python train.py --model="sound classifier" --dataset="synthesised sound scenes: up to three everyday sounds over a background" --train_examples=26041 --time_shift_ms=50 --input="waveform_16khz" --targets=["background", "first sound", "number of sounds"] --num_classes=[15, 38, 3] --arch="ecapa_tdnn" --norm="groupnorm" --activation="silu" --weight_standardization=true --depths=[8] --kernel_size=5 --wave_channels=64 --wave_strides=[5, 2, 2, 2, 2, 2] --widths=[256] --label_smoothing=0.05 --loss="cross_entropy" --init="trunc_normal_002" --optimizer="normuon" --muon_scale="original" --lr=0.012 --momentum=0.95 --nesterov=true --orthogonalizer="polar_express" --adamw_lr_other_params=0.00088 --grad_clip=5.0 --magnitude_pruning=0.5 --steps=9000 --batch_size=128 --epochs=44.2 --lr_schedule="wsd_sqrt" --decay_fraction=0.3 --final_lr_fraction=0 --warmup_steps=1800 --weight_decay=0.04 --adamw_weight_decay_other_params=0.01
Rows from block 2 of a small sound classifier, named by matrix and row number. Each number is 500 + 40 x the weight over its row's rms, rounded and kept within 0 to 999. All counts start at 0. Numbers have three digits each. After the name is the row's rms in percent of the matrix's.
After each channel's rows are labels from the 100 clips, of 14976, where the channel reaches its highest value: "top examples" is what is common among them; "peak on" is the class under the peak. Only what is clearly more common there than usual is listed. The data: synthesised sound scenes: up to three everyday sounds over a background. In brackets: how many of the 100.
# c30: last pointwise conv (model.blocks.2.c3.0.weight, 256x256x1, standardized in use), inputs 192-255

c30.178 102:443521477474507500538465535418485469467489467500500499500574500595500592383573500500506435628499500600610393559469509500478523500500532507500579500500546500500520457492500500514418678500486500
top examples: background: none (69); number of sounds: 1 (68); whoosh (60); first sound: whoosh (58)
peak on: whoosh (60)

c30.161 106:648493585529500424500500500502537500500500500605500444500656500500500597538500477408500544500500518500509490500500425495536533500562500500500550500500500500500436473507500500498443502500500500
top examples: barking (52); first sound: barking (45); glass breaking (31)
peak on: barking (47)

c30.54 087:500500500527516500500500500500476482500511479500460534500500500463521526406500480501500500525420632500500539500489597459500419500500500500521500511427556400487500500500463500463500496500414500
top examples: water drop (78); first sound: water drop (54)
peak on: water drop (78)

c30.221 111:500500513500568500570600476500500414500500512554500500429476500446500558500500500411450457500395417426500500500500500500435427500402438500500473500645500500500500500500500322500500557500546500
top examples: ball bouncing (79); first sound: ball bouncing (73); number of sounds: 1 (65)
peak on: ball bouncing (78)

c30.204 097:500500523500400322500473500500534448465532500500593500500500500500500535500416500500500667500529500500500530500500477500483511500420500500613459500454500529500500500500500492500500457471500500
top examples: number of sounds: 1 (85); coughing (72); first sound: coughing (70)
peak on: coughing (72)

c30.87 087:561532500488480397450408462500565500500500547610547593557437585500500500500504500464525500500462531500500499500500500500500452552573500500500457500500500574521461515500500500439500500609500500
top examples: door slam (34); first sound: door slam (29); knocking (28)
peak on: door slam (32); knocking (26)

c30.238 117:500638403495500522500623500490467500454428500528500591500500506454574451465517500500446416500587500500514512480500469500456513471500443500500491476500500500500466511500500500500500599633468487
top examples: door slam (94); first sound: door slam (88); number of sounds: 1 (74)
peak on: door slam (92)

c30.138 082:587500547500492500500500522483500521500500439500500500500534567420500500500500500472511515500467604500463411500500418562500500499500500502544500513571497500500510562500500506511500500500537470
top examples: barking (26); beeping (26)
peak on: barking (25)

c30.144 100:464534500585476402378500519461506500500435500500500458500500380500421521500448500550490500429444487500569500500552500567472446499442500479579500560582584488500685487500500429500500487442500500
top examples: number of sounds: 1 (67); coughing (42); first sound: coughing (42); sawing (25)
peak on: coughing (42); sawing (25)

c30.104 104:500493500575657500465500500400527558500436546500407500500468500432500500500434543476433448555500512527500496630500510513489510484588486554528500500500501500500500613500415479519428500484417438
top examples: water drop (48); first sound: water drop (33); doorbell (30); first sound: doorbell (29)
peak on: water drop (43); doorbell (30)

c30.0 089:574445537500500398508630500500500500428500500500500500387475424500345472461430481449416500538500474437507500524545425513428348526456500437520503506576562475500500455500500536471500500500441466
top examples: ball bouncing (65); first sound: ball bouncing (59)
peak on: ball bouncing (39)

c30.83 072:382500439618410500463381424500492564417500500447451500500551454500443398500521500500500500500500500525500500428528623518492475426500500500500500500500521472500500500500432500500500500500500510
top examples: door slam (36); first sound: door slam (30); footsteps (29); glass breaking (26)
peak on: door slam (36); footsteps (29)

c30.67 105:477500501500500544500384395527500500500469500500513500547500500477500500500500500514558528500512539543411472497534500500500613577674538500577500500500500499554565500479500500500500437501436500
top examples: knocking (60); first sound: knocking (52); footsteps (29)
peak on: knocking (59); footsteps (29)

c30.164 108:500416481500443658500504500488500480496484500500554494539500604600500500500459607496561500500500458500533380500494500482480469552500520450500424504500512500570500493512416486478500549544500500
top examples: water drop (41); first sound: water drop (32)
peak on: water drop (40)

c30.113 085:500551550500482473500616412481500500568545500575532498500500500577500463500532579500500500465541409458500531500427500500500426500510532500500491471500500500500493500530631452500591500428474446
top examples: number of sounds: 1 (64); barking (58); first sound: barking (50); laser zap (28)
peak on: barking (57); laser zap (28)

c30.216 084:418485419500527500500500500486500740461500446500541545500500463500459445497500500500500500501605599500500500513500491613500500420500500500500483500500500500518421455500383519492500534500500500
top examples: door slam (96); first sound: door slam (92); number of sounds: 1 (78)
peak on: door slam (95)

c30.89 091:462500500456500500500500500557500500614422500500515470468504500429500500500403500500620500500469574500581500617500550443491500517500493535500583500518485500500500522500513500566500500549491447
top examples: water drop (97); first sound: water drop (73)
peak on: water drop (97)

c30.106 111:430500435500492500500366378642472370549500500531500500500481500432500556539402471491551500463500467418407460500519392573500500546483485500478500500500500504562470500500585500500500500500500500
top examples: ball bouncing (65); first sound: ball bouncing (45)
peak on: ball bouncing (63)

c30.187 099:404500488586500544435500500500554500504551529568500500500578500500500500500500550449500488634500500500500462500500500500418500500500486500501500500500507500500519500500500500586500500495598500
top examples: number of sounds: 1 (81); whoosh (72); first sound: whoosh (69); background: none (56)
peak on: whoosh (71)

c30.132 097:522565500481441468500500500498569545500500490509500546500406448500411477469500500496462500500500610500500500500579551500403499500500523450500516560500547500556509500500438524482344507500500445
top examples: laser zap (34); first sound: laser zap (33)
peak on: laser zap (33)

c30.117 095:450500500561500557531500500500424500500500500444492500403500500500500502500399443501500468432500543491500500494463483480538505500451528500548500520549500473427500500442528500500500468500500440
top examples: number of sounds: 1 (76); ball bouncing (44); first sound: ball bouncing (38); door slam (25)
peak on: ball bouncing (44)

c30.217 112:451500500519558441521483500500500504614501500500472551500500500614489481500500500500551500515361500454500589500511500554500527414520500500500472500500603500500383500463517500443476453500500540
top examples: number of sounds: 1 (74); glass breaking (62); first sound: glass breaking (58)
peak on: glass breaking (61)

c30.48 111:459500500500399425500500500500455555437488481554527500486557475486500500440461500462500493432395519536474614500508500500500483382464467498500448500500500445500555500473500500500554555500499500
top examples: number of sounds: 1 (84); door slam (50); background: none (46); first sound: door slam (45)
peak on: door slam (49)